Weights of a small image classifier: 31.6M parameters.
Rows from expert 8 of block 5, named by matrix and row number. Rows with one number belong to one neuron. Each number is 128 + 24 x the weight over its row's rms, rounded and kept within 0 to 255. All counts start at 0. Numbers have three digits each. After the name is the row's rms in percent of the matrix's.
# up: expert up (model.blocks.5.mlp.up, 16x512x256), inputs 0-255
# down: expert down (model.blocks.5.mlp.down, 16x256x512, transposed), outputs 0-255
up.217 116:159099137118111142116129112149068176176107097138159159139085127127131143149138132153112104127170140079134099131159112127147124117108099122150118143093152099132120125114129074175134067160121136182066119156111128117166098132095091114122140148127136134096093177081111103176168137143145168128155160116092143125075110124114107148158130114101136107110145132125126086095154120156118135130150145118130101144174092111113134112111107098143103162100094122152126140137114106100110158149111130155126119171137123099093162101119139128134152158150100156143120144130144173122147153138127137139116146137110130153115100140127125111146108087132122083093154128115109127122154132153132142109097131121115098107112105120158078163149118121133136147132141099109139102136074164120085121085101160
down.217 120:104213123169132144127137137124146149124151138114151108130131106124108160121095119140142151115083102161121130132127130138090200134109148128093092165128182094119095103143125143126196087130160147085138181110145142113158104097152107126150145123117123131133088113187149107147099130151131146145117142131109129120162129140117128133142156076121117136113110125118133140116116157124140095157120134114131140140120103170099127110109143140115120127110166156128161135168147131092153117127102141119120138141123139175148125137134121104138081123132140109054129136112095079130122135144118099126127135154083128118080135120144140109107099112100157174091097178109133135120132174145135148177124135113147143165198172131118113121106156114087139101133128138097093144139138129141110129169098139
up.218 109:071133108121138147139126142125104113152130097145119112093139120104107117141107087156114140151163108145126086117141109077137130131091146137104108144189122172108104162119116151096168136135161148142087090128107140101096109156135094100140112163122105114182141119136097125136110167108086099103132093103108125136130088128106147147145116151120120117157124153122116099150143110106170096138100172075142162118121097174164119104101117148127114141139158119081107118103161101116129112122103107106108117149117083151120132127130132119144115106182173090141127209126087115125125125103134137167105130138074099195107141138176154119113111112129117185147114143126080156150152126132101118126128117121127153091153119145142145135102144151129114120121144142121137136109131103106138120149088135
down.218 101:123095157106178075105121132154175152151137124133139144159165133095123149127125150117136140164108159106098131104100156151163093175147109142096111156115153115155132104081153149146204079130147087086168146092100125145108100169112117140095128096088122111124143135145118083133137124136152144099084109138127147122141147118116128111098129134175161100126152138146138115124138174137112149112173149109108128110158133126118103148167149145074083133140141145130145121122171126096150161129138138116180131092140127139136135115140120156119147136110093154121059101105125129146139152127101091085149118126127095112096110119150089099091160125137114132114152098090146142141109123112140122138130135102082082137106160131136120142118114159157152159118134146116186105114121130143157125121116141
up.219 093:150155117158130157117137077121157120123135149087086104111101132107125120088168166125110100162161138109153097168114122099107134142126138086147122133116107165184124138092172153125133110146124153145091156132150118114139145109110125159112119151149143124117128174085118127148081133152109137124130125165132120065134108132152111123061157124108093115108160157075115131071128082151141098099129124137098120128160139093128101140126091152120145134138095135106146096135092133121135124115172148097151180110112125080108126119115110110081144142141153159133146122112118119099115109121155143140157109145124117106142118123124127128167135097152126125112136135172080111109115091118119153087097124175124114111182083166131163142121115125070122115086121133142106134121120129157109119119106176
down.219 094:129175140114174106128107129148109131102143161137116087141149122151142118105085126101135147092111123167133107104144092129133178125104142113096128173140109088108154110130151136092109095121171127090120110104114125140104174101139115173133164154124123085136093107140146144112152109121125122138128087131152138122165126110120116164150151118122194108116148100146194112150137154137138135155132124152109112115113129172103123119112142103172172125124177161101109199184127103082125139154107144123127116103116131123113144099132125111134146091126098130083123109139074085129100109154122159130101137149127175172132124142137136140142145142084134148075153121115104140135110108116114113158125136143123120099109166155143166157151159153122110109142117087080151094132125163130112139130125105
up.220 104:137146138128062116145124088081123128139141143104177163136174139093145123110134150111153125114114107084118105127102147119123139076146142141157130131117108137111091128091121153146141135131122147123082162132135140083156130137074138165081117098111098147082143143132131161149136132146098154096110148119131115139162109109150118106159140109095121176087142155169100141128131139154151109171151128120159129141153164128188116127149138110165103133101123147143167123087125169118129161129095139141091124150108148118145154154115079129156106116114165207108162152136102096147112101117084132140139151113146172140159102111146172132164122119141101141142128088173157107131149085145081097094126134163156131134125103117126140145162130127125130116129140125121101117130126155146124125124092159
down.220 097:138146151161123138131133167132099154139132114104067131064137126119143114139133121121141138177073133097104148138131107108093153137125095157106131132102081081144127125135133123125118145094137110118122153111149120140135152115152129178158183132126142143139045152174132166147134118119144114159146111083118130167135130104105121163153130130082152098160118111096127090116164191151148116127148120130166150161107089115155126104125079110134135124103099105120132130144144163116099161149144179103167109140116106113155122130143145140099164129085099084096134112172151116094127177168115116141115167118172150167113115133147094136103136136132132150120149164119088141143109118122149108136098123144124108125135183139184128125112095109109105115131134152117122110131144128116110132146109148
up.221 092:140153139107140103136111104076155118126095132118168148138133155090128150127139128161177132131134103132109163116134139111202119150125114139147168166130179158119108154087169125115121121135110126144142171129115143149159086092179138157109146116144129126146114077134157113144136215115098124135130132165173129150143126098156127155124142149123147116133150115139148099136166159144068116159171140116157132136106099143124149138141143158124157165183112113149154135138112112149101107126172098138101133101126083119128139089122110147121115117158141146110125104105157147138122139181151101134106113152141100145165124130144130137100143130099147092161104130144098151062110127091139134130118123174160110158115137117136138124081122137137100133120120101145110089101150092150139132139076131
down.221 098:117150080125123145154110132130140113135118142183102150101158162121101143147115133141087131097132103136124143147110136103115127153142127089153129115142139097163104156109081136120200124117126161112124147125170120123134161142115117157214134157145118115144143162138106145102101130120125144108072091098118129149085104135127171158139105128162149133089118162106145111170144099153163145099109154145124142117140163133142146102162147143149182122123116132153106133116145083133151112117103120171090139131080138101144083120113103142116141123149134136141134120142109128137142155114128159081138124135102140141101157120113154121145112095107168157103132095103101156133145169129105124152080186119148106152140068133082092147118122113113109106165142161111086144160139116134100133147151153
up.222 107:146091149125138163142153087121130160105119120135103117115131139145120115117123154075153162164165122171142114158119090147089112108089166131102118104151123119148091171143083095144068128119125100144126125107133136110141146175093124136120111102148120147171100187132161113123113170151115120131144107115149093149165113139134108128109122142092089114120123148105107120147135105126173143156162160121097121127116110116142107115160165131095126182128124191161131120136127179118115147095144143086132126099146110141124124149139142169146111122096149128133178128166079111144101129077101153108113116139097133135099142107096114135161089150128150115142107148132135165103155147130153141170131167126128123155148116071123123110143119079070141122138099148120165142150124102101146133114148116
down.222 101:110102099158132164155126105183132109131185106144160136148097143143075132127159137128123129110098066152116130139150123136192148164135086146125128130137131127136118117123141144131097122112229121080143111163150129143128139124151119113119180139166160112136134101089110111096153126131139144135139154161179096085159169086123129138115114086135132081124135111160132129107154147134119082092145128123156121122143154138146111140104123098129155129075125144129120165099125134130123142183112123132079148140145164108145098146109128109109160160124124122141158105131120124122114105122126168065097136168117147122106127114148130107130138081114100101100107129142143139121081127128174134118135110154118145151111128110152149142122098167136120155122082098095147144084123128105134150152128128
up.223 101:142127155121165122142071143135147125161130111124127110070116078123105122087184122109110111104137155170148120180143119128093115107133113134171115124124121137127106137127140150120115145125131124108140093170135099146087147092157164114134136137157121144147177124159134162127088103130131098080145161071100113112138103162102098123137138166111097151114100134093132110160126157099144122160144109116157127142096123128130116126126081119140152130123148160130102097093142125138096132145160141141124193155118111171148137105155124122058126102120125116138201124170093112127140128108102139141131107116066144142119098105143108124125127160123099083133179113120122118155128122111119080101121140142103101134121140158130153124140140144152163145157153078140112094152135119174153118111116107
down.223 097:137102127109162135123154104128126177084151155133088130122108120080126159139125144167131120128120091127130107108101147156102148116118120134164122134114131187145151099132123111133108123057157124123070146143154146173189158158123128090121149128129122120091113117130117131152168120076132163163149113105136132165135137129109153109157110111107112116135128110124118106109127137139155121104128136167111152102137185105117103129117147138119134121108124122102095145112128122101155141146142101134148125102099094149110106118087127144104145135141113113174126101126123096132144107122112140085134127165117078124111148096117135155104132137116129084159070168106135151179093103096109136097166112135124114083114151104102086131144130085163148090081146106103167089118127109156165148155073106
up.224 105:117079127106087124125135124164155077118125168160133125124121159153110148177137171139107126128094145122092103131159176110132119152122150158104158127090140132108122155103122122159132111121117136159143098137093095131175141107133103118130130115146158119117130147152142146117109110104118107147137154125141105089147090097112157105140119114113102135136128132153141135150066097160150150102114122119102083137103106079103136113157173114150125081128125080064115121129107107104156106154073175137162135134140129151126124102117177115120145149113099100120083114102152158117109089140133093144096131138080107100130118089140086151137146153162143142132127104156149124093117144111177090172158146138121116150129145168128092121152135111132156129108160095152123175160116118107115125170128128
down.224 107:119196129113122140168112137135153101106116129135163122101121140099111085137131141113118133108122126126162149148131108170134129154122145099125106108090155144137110084118137138149143123125142104100170117147120096134143141116090137109129162125123136150148137123117121096112168152115145122079208184122134119166128111134136104147132184152115103095107152163117180104153130112141117076124129194084113084119098066140159141124116105110101096194126166106107109131116123152143149098117144087136139128150143151120112097117120163143098120129139134152154151106128128116138129112066077207107148129144152146128134146093145150131121130149130136135163149147131134107134112135116090165151111128139165156139115114095128149138119095102116111151126181123152109123124160118115138129149093129
up.225 101:119111124181142132169123096125156114114135124142120108107115147170136130125149128117099106106152156109119099107087128134126110102128161174137102090118099123131130143185134148135101125125102101132173154096112165110152131152127139162123122145133109121130122154160107097110112126129087174134130152126114064171108155140096103166084122127115148172070118114123141102164114146130112166140136142125157151127148109109109129138122187131142116153152127108107136138123135160099132126111090116136099127157133151119147160150133108135149136134110127081155109153140106107070156107143167132110103131104105083130143103161135166087112166121089084164181160183120140116087172114125093134101126093133175152153115109126135084086137133109114126142132164116111124126150121123166172119107156139
down.225 091:150136122105141146139103133157152124098069176150131100128148130149176115111118140158105139180145173106139151134156097092158121130145139144120123118156142103161154111135160136131146120147111137108094169120154109157110101102176125140121141097149146115125107110119141171088149118102128126093124155168149198143127147128168142168119113148126093109098176116108143138118138143107139097131149154165131128142117161104135130117146091168083133113110089139150129123117099143091143129156134154111104157108134148120143126115152165143128154113098143152146174091104177127133131143109172142117102125153172169107163111120125110143095118151194137115101094133124118118112118175139147136183125112104082120116129160125118131132192117107121121066134129161104121170129129120102118151105120135
up.226 100:117142109109143116175134100094138102127187094112100144115166127117118151139091141085156130129133141134145118110164123089159159143152126133123116171131110133154132132133107146109116136121188126134131143156119167138067127167112120132143089081160141121144155109138141095122138152164150147135170107132129093150135088145160119107075156098129179096115196147074152119139098116089082112145144140142132140129132120176132125123102076089135089164103099103116134142116120104084154117148126111130148106112139135137087132148092127125121150133165118118103146127119129150138144150172106128125145091159173148137102104150156155124107136096146085122126093163109154141124084123138113107123108142151146165087136124156131088172134088149183124125125102125105110123126118099123134135138136102
down.226 098:111078125125094096133135108143132106138139135110155149141125149117082128109119118101096170150145086139105140170131081167129153137160127136061140105117117129126111064090121076156142124133144137108132118167123109151152188165145131126149101123149142176111131077117095115104173135108100095142122106148113108163165144161169088133128136131180149141180124131132113150117155131136160140139150128149125118101110119105127154158100122183117170177149174132175065116089138135121135141109141117129104159142132110129165099160128191135150127131134164148114149154139111130151132111138075129146143139145089112126123112108116134102144105109106113076129139112119154109145156113140132086142130150152126102113128130143130133117131115154154140128145144176114118126162125131103149108115087131
up.227 106:146136105083142126089114168105139126135191115087140092135132132105118170114156146087178106094134150123095137157139130095144110152142131151121130100132130159136161146066059106110107138119125177115150136092124110110126136126107164119103121147119128137148109120125088140103162142111083149084113139154116132141117123094100139090144088125127113136156155109119124121104131117126138114164094123125103098157126126128104152130135120123165125126110092142176144095106161137178116143141106144153093101127141146136111104134130125103078149160119170105138127108101117119144092159125176124111118151103126147119109121137099154128157164148133110151110118126112086063096088139041132133131115116140110122145117133086124171131137098117141087129140118118083135101155143113070143115139098129
down.227 106:149134102095125155126087113109122150113106136115113129176149091102166137126087123124134165103096104078119130113134124170110159121171086057168133119124086132121123122151141104103095153117121137104161125136155150152147127143117147072156107124089104135105139139132144100115116127139114151112127107111114115087106119156116125130136144117093166104138087136109111137105137153080148136081123143121113123121148171155144175124109110123122079122163128125106136158131105153146120133143110091139165083111128130131100133182150134114137142110165155152108131145104088136153133121102078130156088097096129173097166147120155129101134103147131144109130150146162162149122138126146137172097153130120110094086134085142148103128101174142146114117096107172182085084129147122129123140135159140
up.228 094:129151126117104121136152132131164149134160120137113135088137122152148110124107102136125148121179100155140141132120129108149139156156140095146170137149147109106192115114160069141133121142130147154109149188118075114114090119104110117098159105179131135111151084114124125125119145163131094131180104133144165107154099135164192114106090126082131156150133107137117156108143118182094143161088134155079078136120121103156109143177115113169113136159160112154108131102096098131113127083141117136133122136130121119150134150125125124091135108136138152100144123127086135125141139158151136114106179153101110145098122141119121152129078122137098099142119114115175090104115155132157118157100135116128107127142156106121094109117085122124151139082174117168113101121122156155089147130158133
down.228 089:090103111123114153122110109129126104143106125158128131150149163132146138118125099082155110095083103140162118106109155100141175178151126145112120113107117171117102165123102121132155167116146149079161134159130106149122142111109121160167092112106151137167115139147115135161101141132173135135186129130144114121140141110139138142146153137115107106072147098131121129130073167147130133121122085090153117149100192118153133142153138137143084166131174114109149159087134134129158123143124110159128125152158126111139145156118129102124140105095106089118168119157117100088076073105105099112136140101152154115114123125086142133140132139108155129157122150178155125122098101115144108138120115164142119123107113142143109115103082150101064102147064138155141128148142122102103140142118098
up.229 107:131133153092131157111126117114117138182078135126117137159141140124139115148120136123163140114129158140173120126149145100105111112148073121156114129109165142061136157103084117164123087126146140146146128109133116123130114185134160134110096115142122114145161138140096130132097116176094165157134118108089081144131070151123127110142145159116157102119100088124148120119190103124142125148147084156159165125181170114072115129116141113116163114131086139150127134145130136124106133110104136110155102100133143130155141134107128148154115132114115159118142139147179134135160149100102116140120148136093175131169165145085168122056111138103128134150147108152135104094141140114140115087123121082147129125168136174136147131118119158143127078133154123161163131092099138129129113156131132
down.229 111:101143086139157083137173138112117105132159161099117124096102095156097154111129113132147129166151187127131119123138135093141165133160127171104107136133121118148099085139120110113083145118155148136114114089112159171105142145142157115073181139128092127131083126127145114185163141124117098090150163126117103129147092165134109096124161095125101091133127153145118114136142115098129133142154102144071144126157133134119146148053128146122106116093144142141172174136140115113090111129140111131162156175118131094086143100145146124115089116124122105106132106083139119138120126180136102112133145098146055145109133128117118137162143127115151135141122118142089155128118141116119135178132108126126115158123103128144163119115136140137163078122120082143094155116151145168110120128112134
up.230 081:166120105123157170109164145127127087133118120122171104161099125154147117176085123144125145142129125110139153123155146098118136082148107142097176085095117147119068145146096126146146124164136078146114109132148059126188140134127148146077101133085138126119142132151094168134103098197147132106130133122122091102117095118138099126121128118154138150143157110114118122159116148149113096081086129067175128146122135179131121105106144130152097117142112125130064136086159161162152163096151091144141172144130144117109145114152147099117108155089128160155133140071125110127116103142117129122122125131134167132162139097108125139131129114140112145079141109104087167139106149114131127120136129124118118114107107136133120123163143112149088142134154117112139128154136157126127168127126122
down.230 083:148120163171084130165139123125119168097132141147089100160124139157122127118119092118128080106141150094086127138109110114141128147129145123138136160145197127141149120143128077141106113100133140119116130113173163131107121113137128141152147134115142093112146104136147104111115108143093118156130174104112148114145118145170132101115157189145079098157162153171117107125171111082164134166110104174123151135131078129110140106167153121189115103143162123132117120136141119110132107132133115122106110094094179114170095145109143129124140141165118154089174112144102115118160143153087150132129118129124153118148109140133150167133073135139145132147137169143162101149083100145130136141104083112120110117110150162131117125114175145135146156147088116109153123094111104179113141120154151
up.231 098:096169167111090116144126111130147101083131213132143139127163125159096149163119120123141155089092116141133125100119136208142075127104118104107135129095169098101132104117073148129128140164116117123113126065122114114153149083150116143164164148139138114069161137117098123157125133155112120160148147108081141148129155130148136158151112107101114153143124097119115133136112119139123100120110146143125131127119108117096124139101140120156110105156161147147151108117146126114151137113165114135107115111141106139145088144097139141086150126143151115125101089147106131090124125174121138163144150169103151122113122145131142160152135179109151117134155079134115128158149144145116141109107111159146119179116122152177080134170124103136129130143098154136147149177134157121092092137165124
down.231 097:143102080116106122150127130139152126126129100131089117113134108127174102118132132142130124132141113084116122077092130092090152152139150081151139142178128204134141123137125118095124135142145134128136099153161118148109159101134128183118122099140160118129122131112146112120149111152126138097203097132177135171116128138136110144162160100135092117126129128079148126184139123101121147096152123137130141160113097169140156135088142142139151126157121124141136129133106174110095120092147101141150135127143134117138134137128069145120163169121121162104145139118168113137107103114146158165101129147173117133143104157113111176136123098145157156136096157110116122131118125082108124113114089110180096155159178163079128115124130166107101125127136084148088129102160148143153136125112169
up.232 107:105142143117153147122095125113127143133178125134122085146129122131112160116066170129151093114148119133136108114079134153154130057154116168151145107108110091135116161119118117119113176118134142113153121186132092126092159126137152138144131152169160132143136103150157128131144133103159155110097126112128115133147124127158098147116151127135128120152149106131143161124113086114155113170146142155148124146122160210181085134123141130155115120110125163106149165148076130108118146113095126093096137131072137113150115144139135162147131099096124140119116122154115091149115200147127117102114131133125121129129136132125136110042079089126149111170150162127135061087102104127088107080119131128160130151137113126132119115103162109144128138129123116128108107130148119112115138133149134
down.232 102:114109110112095137109120082118072139140143115093065134104143113113143085130149108168138126125119134109139123161138136084093169099123137131120155130157108118089164128157118102118112127124127121128135149079110116164162119138131116110099114162126148143111162139122157142173127087147156131162158133103166154055141103105148123094154070191141123100093108133113148117124156126147115128143153105152117138093144110080099128170099145118068156127131138153150135114110131140143139161130152138157124103147161115102123141134095115100144124156105095140145124146158147123133182110129160101125090126113096123105121126133145101100137150169146138123101172097150112130137116151143120103162153121127154116079117100170113091106143111153146170099102126178138096123135154103118124154111089128
up.233 091:113109151135077137161117110157123140124140118131125101131119124130119128101156138163114159106099165112125105091144131125099131123129141128118105137089100152136136160108146111167169142118109090157147074122133091123129141138158138126172107103196108120137097086109178112141155124104119120125080121171120141107151132100093126135131116125089190173108140095136141121131125145140121135111135061089092135116136061045104119154133177131109129126138159114147126130131124138140148101148159086140089089142135138129127166115165133138123174138132129104151088116127166142119096150106158135129135139120103093130149154118135142070105162139136165157149115123135114122099103113096138135118131123143133126122126143113098092133146117151134121145136134095156134094063111110085142132136173093
down.233 089:144159109127138140158094126130129106101112102116181090145110105109099139100134130124153133077117117163135100094118132113149132138125127108115184111137148117151140084085152124188090085123109118126095161124101150134119116117126170136094104136111140174103132108147145127164135149143079137094174156171174122118125135162125127116135160148140094093099156144087145138153119151117146138152112154134160102155129163115127099075101135112098140128082139128113151136123126104173130124124133146116153128133077102139166153164157156141137118080133147180157142143175120149164120086118096143084087098099114121103113131154086097123153100126118106123113150171105133155117130114116138119141104164113130126148130151138149128142161142079130091111105088118117101127159165120131130143170135134
up.234 125:116094163143165109092163179153143171133093143098142117106141157111151089102123130097158137163166104125172123122131129089144063155120134082131120123135131139104122101120086101115098127131140142122121171106128125100107139144121133159145129113084149093138162176159109143136139114126161148124107168110152121140097118120135119089158165132125116145083066122141157116076174099102119147143094089070134117128103154152108105132110162123099185122124137175100144110145175107130141111087138151142136117158135134096136144131122162131110146117161146140134109132119145123135154115139094146139142147170132107124105129136150154196113148117132119155138096165116129118086159137117119119119158117145143075115131135128087143082137158117118123131112109152117134111076103150139137142134135091
down.234 119:108155115114160129147100110103119113152146170093111120129092155154176150149126158131151144179127161146146134118138134128190146121160135147099122127164140106123123155126104152150097147139121187164159088104162122109106115126134111106074135106132108109115138138100068167140144064086090132131078150100134123098111093127113128133105140123130092118120127150145119129104117137169106116133114140108156125128147138159138113143108112160128111127063131122158220108112093143140082158168156135131138126130121134145086116092121127144141119118084099130122102127125160136128115149122165083125097145156151148116106133183127123120111134129145148118119145091166110092127092135149100089116135125129139148165120128088129151129137120190137132106133124100169117124152156144151112104134162120
up.235 107:113111154100134149155152117107136158124082170129130161105155159109141181148156151140121151130116134106141132130143118105096135097154155117118155111092111113144190155102093107165104117145140132100154160152106173132127151137128129145124132151108135144163111164103131119151113114145162165128133109117144113114089138159193126121079130125131143135107117135116131124131121125110132123152132146102141087151145171136169129142144133161102124134127151143086053136117181108106111085072155181116122117156149135081115138097130125141155148119118123122087143129070097154150123161163097165147115115138143153152116153178163116147095148062164171126109118102121111142138132120097096146131129138122132081160142116109120156077147154118121162118141126135152151130145163128114132138129134164
down.235 114:112121183119119150118091112117147124176145092089117121130133134126163151092118130137156072117137137137103168113148128157137109112101131093088139142151140087098153116112143108136148155126150143169121136123138119116132138129116143138149134090114113121141128085144161169132162137146093124156144143127115139117121158136082137107111161163112112087138078115135130161135148113126136094169126146118126111100119131136138144104096140102097162118127121124164113169198123066099112117173110144110082121122158088114110103167135102141179111143140110167105153088112121164086118113111137116126089121146136156119145123125106110176138138161135125129143161135176133118115126123162133103156113116090147183164117147127121160068113084142072128140149151103161149131147113149143133156111168103
up.236 110:137133119106133187191130123149147141123120140143086122145167161131082143124146102124119113084132141146149166139138169138083142138142156129129135147128162107165151148113114086105139126150140070130105136120109158107143165168086095100106118096105100138129073096138131147108093135156128123069073087132108154173123124123153126118147119142117133115130163127114139138134145132065123102187104098130142143090145150112148144150125110150101144083147165146158148125127140092158131095100134152165124129155152127128115145124182120133116117090080123090105154102118141161149125159133108118145111128137160099137093115158126133141152077148122129112136126173097104130107094079167122116136100124146125148109144114150138169152138113145139139149175094167145125126112149118101134140139137141
down.236 104:117100151172135181093102118137121159129130101159165142142168104153099159129136153174144115104121149090059143131147130103145121088120143117156171107125069136103103120130124139120149166145132126129151133132140162085117130147096139119107097162107143124138167148130126162123128141100126117161148074108133100140119098149133149099124124122113091155124101086128099117137163126146132076096150145139101107120094159104132116175151123089123116156143102078132122140099118125124161104099108144090108114150134129149131148126159140107144121145111159162140136139120126153146123135089137133154124159137114119100143090142104138106141140155082125059139128090133138162144094171125145121156130085118122089128136120125162157125127094196093097172127135143141122140144144138133178142071123121
up.237 096:170136115093148119107125155114126191146157127130127132150098127155122128102130109109057154137152130186147111118151120107118134148147117100108132149125105131074135116147163071102131147125127145135118103126094107130128063154183143139128152167171104143182159152102135134137123134143111119141164109137104109144159130182088117103152160111101106142113124149109132112125118148088137170135121118082121141115091133149109113122121124183120126135139117155122117151096119153135135103167112109155154126161123156117142114109122110155144134090130148126151145115161088154102091140116123192144152119121162111125140160129106090098146145125122119136143125127153137161110142146166140116176142122161139144098146125130131091155120122124150156114147098133143045074086118116157132124154128086
down.237 104:093120143114186110126129112110164117102152161102151090147086145117136159162115147127087130149174101173117145116099148119149126118183106162125100131085163181121122134115132169114078103130125128110127133127124096099131159126143084160130142097166157166070159120093094094140098121117140149118135136136120097109138123162131103144140109132107147177105116116194111188107149108157117119154114141122119111113116153096126134092136118117123143099178086126123092117126109134132121167167112120153133163112107152157123116089140091100154103163135130150142074119132129119114119144177064127129088130146123143149079107138110129139130098118136116118082109142111158117147122118110131147110130153130130119137080117151115153146116125106116146089090135142140107098142094130146154150106123138
up.238 109:167102158126130122124125166140102127105116140143138116170178114166126168142115153098175151150070094148098088114143119156132114080155132147131165135117126119170127121140126104051120121134139124144140105141128140126125112157163145129198184121105151149119096130118134095128143115121128135150142142131151116125133080082130130112085110100138106095144139110150103120137129164092099127130131156123096101136133098147111159151094145118117128158127141156120099114136120133150160112121157142132089149129133090148088186162147140141098130150165090101164127137124112140123109136144154122144115133105159090106098137130125146154148100126113199100106128124098100124155090142127180139143119152104109115151118132105123103134143123104083171090100133074154135148163141107154144113157166110
down.238 111:172134105115096125112118084106125126162133127106130124130104153116150118133157094137105110069166114120104121159139109135142143129108148074168089161076128176122130088100157145212131155112127128100123152134125144110158105151137158109098080104135133117142178121133132122147124124131143111147128130152089139126143144130119121106106155146121136130117143116120115141126103109148133142103109102115130126155165107082105159154109083127135164121101109138116147143140138139117093187122157122153100134147116128154140099127113095128136125186157140150163124130171159103090140113094113169125086162138085165120153150123149110092099113136177107136112094137137155102079100113133089135133135145151154180123150127124125100116137116077188105120144152124154156092093137112113126139096124160
up.239 120:183097183108150134123153092142125160142111102130106142160140126104182135160075141114120128143121108113129077126127140116128162140136135127086075095132151142105094138145137144149130093157095100151111106143147155103127088116121168147113183167182096131112111112107109138092107116087078124100124139127121108125116121138170139115167128116109096129107107105177133092155145135104154172127140110140141118117093130116154143116162164100082123179164150096157112107147112124124140156097128082151124143125127116138114127149150141120098136128114123121078116160153119095133100116181142117112148094108140111106175154133129137148110071146110097106127136151147142137184098120161100140174161103135144141104160125125168115109114127116126136102112107131130105116098134143092126148098135147
down.239 114:079122125131124121125116107115122162106143139148154141109077133128051120113099128127161133133110145127146128117177148152077124096087124149092141126131140117165072142157148134157145138128103151123082169121170155139123120118095112113115100159125155143147093135153158115096120162155138128125093177153191150144124133152101152116125109108135173131094124127105140106100114107127143146101144146139144156127126148139105115070119128118131111107134115128144168093124130173110139126134112175118120122131107099117115134122135152153080167143133129112118115129090111139126124157145106109157128165146112144164134092161144153100121169155127157111124151105081104090097103102132187132148146167139079149101077164151157126146148128123125119175124113095143086129109146116083123172114140132
up.240 095:168159152136156120151108147125129138117127098113127102148104168153135161123139098171105123113116134113112104120118118137146098081157128106154133156114116134152141088180118144144140124142108137124080140116153162099116146133087117110135116174126116136124119106133167128125132133146157108121120093087130164107129142127131156127122112128159117130187080081169141143140107140074126147109121145120127164127083142122138187134125124114133138136132116132129152125145143132117174109151143138099118123114121088062125136144147162103135089093090138157095165095125091142092120130162088128137156130065123106080173135145098082114138113096126119131075097153150167129154133108139136139113135134123173132113109087123148093167112122127089113122120152155188161134107139116181165139163148116
down.240 093:124123130114158122113132064133083125114125109129178143131151151179104105139143140100086124148124100161116105114151116120100125188133114132092085162117161135150133141132139155095148134148087136152109098144152101089125107146119139119103123143119137132107169129144163154116105132140117191105120116150131101134109155124167174113118098109139095154131120134101092127135120109158108112148180111143128110158124153123116132123156117143135149088092084134078191130118142120139115118104130141123130138147110098139142110123129152169110125115119099126113129087140184160134162156134179171156110134140106140172118123117136126170128148140139119123139137052125144124141130164088145135147154127115086137140138103134127117128122129069163072139158165083126147128161132151065102142144124137
up.241 102:144141153068154154068149147129110152145144133123095098142212122166128157067096137132101132141111155117102162164138124107128138124164123109129090131131177160076132148172126120141162152144077130120152142159140122078129126126116155116118155127159144104113146147107118120120174101079114127131118120130105168125143105142110087131142124134151127136120127141127092105146093143123121117149132140126141143094115132143137139121112126098129108159187124077135151161114105095122147134178135096107097117107115099190168143114138100098111101088109106122129149099113091099150102110119114115111105144162148115134144110106101120168153143134165175147131096111121146087088110150110108148109121114132113110118124143118108145117187106127126123154110137097144124128111123108122168148155087105
down.241 098:112138098133169145117125138113147118120136115159151087103111097084099137162153113122116173129133104093163141112105189166131105163162145118085072118117108113172135118125134153113114156195148091146117177139117137126113142111157113142126098139126148139143198096134114160162133114093145163196149125093149144137119135164084151122106123152122127124122142128086160121105128115115147113097114146137119130147107109110129126149117099160150158132149097149156144128134100164122156118133120090116158108125150138131135136166151149107157172168076139112098126174161127128160156137144107123162132121122111161104158173136130161153098152120107157124098126128128117073136142127114170145116173154132093120130121115148149159152108123136129122129100146169129084078140122161148134127114142135
up.242 110:107109129092119125110154139097122130156139109162115139175130108131115135169117103078145130124128127142147144127132099189155153155103105158118144127134111112129095130137115130141109127122103087134129145122124146161151132110177150123154109118078129125150090101101152097138150089098115137114121143096175130203151142089095108142135158110096146181183177153139121099107118118097173108172112154162148132145151116103095127089140146155081141119158149108162102115138107117156148139132126139118098134138188117131133180166107159143115094160134142120140126173131126125122101134101144125087184093082165144131116141110113127136163126154107122147122140159118111150147099132122109096106188162115092146099125128122178155130140098154129144106101117122136131132110144114131123138156138161
down.242 106:140115099130098123123129157136168125115154146117182114146126124143109140118133122128144163114173135040115146121138150115098098107111170082169141127070138167139180181121106149115095090149163128096160096107074143100101100149122149139113131103156153092075144112106134164112127129144135143196089109165124081115134169142132133144113098121144147140151148127129057103153142125114146140125130100148103132132147144136090144123142091076123132150119168138088122129140135151114125111132149161096113168136093161133124122119179104132094155119123122097122137141126118118106103155109122148112119118159099142148163119113182122104127123120135190131117115123125124134112126099124145177141137106104142129097136129108155141148165124115130109096126110119178128136094126125119133132112130148
up.243 100:099127102145129109116166099117120114107112119140137124118121115143159136127134115133112117112176100178080107137162106143126118120121068111113119127151105114178134131121138091123091143132094097131129160086109165122138184154100092151111186129144109140118119122120129106130153131119139147095156118112107150150140121139129128149119129144133136098128098084109150179158182104149090152122138137158151109113134099134109149153156126124105141096118133145088162072132139169127117103108131148104130146207166148120139108125105140129100104149127149127088130125128115079153101139094101088140085172129132092133142166152121114135124097147140153097109150154117124157141160145087130174153108134086159127131125116122140084124100142092130136151104094085138105136138109157080091124174166140
down.243 097:164174108121116131108097099140134115178156121150167153172142113137106122141141143119140159117111142099130128079131103112123129101154150117130138146146107106146088169103087149106128142113161130121137097129087119119149131134140122140140107124157135104141124168113165143090150142147151125117146182183168126151100129118094112114132158103122138154119149144143120151131125141153103086149157128112134103106139126135111117124107094145068114099111122106124157171124123116116090141135140097149158113112136132098104148170126155154135128152164137135141131128121148119090098095113135084108105130152080168087159144082084116127093199128112130100099084207112133123065161082123092084125124121129135102147107118129110106140137119158099155163151124094133133139114136107104115135105146103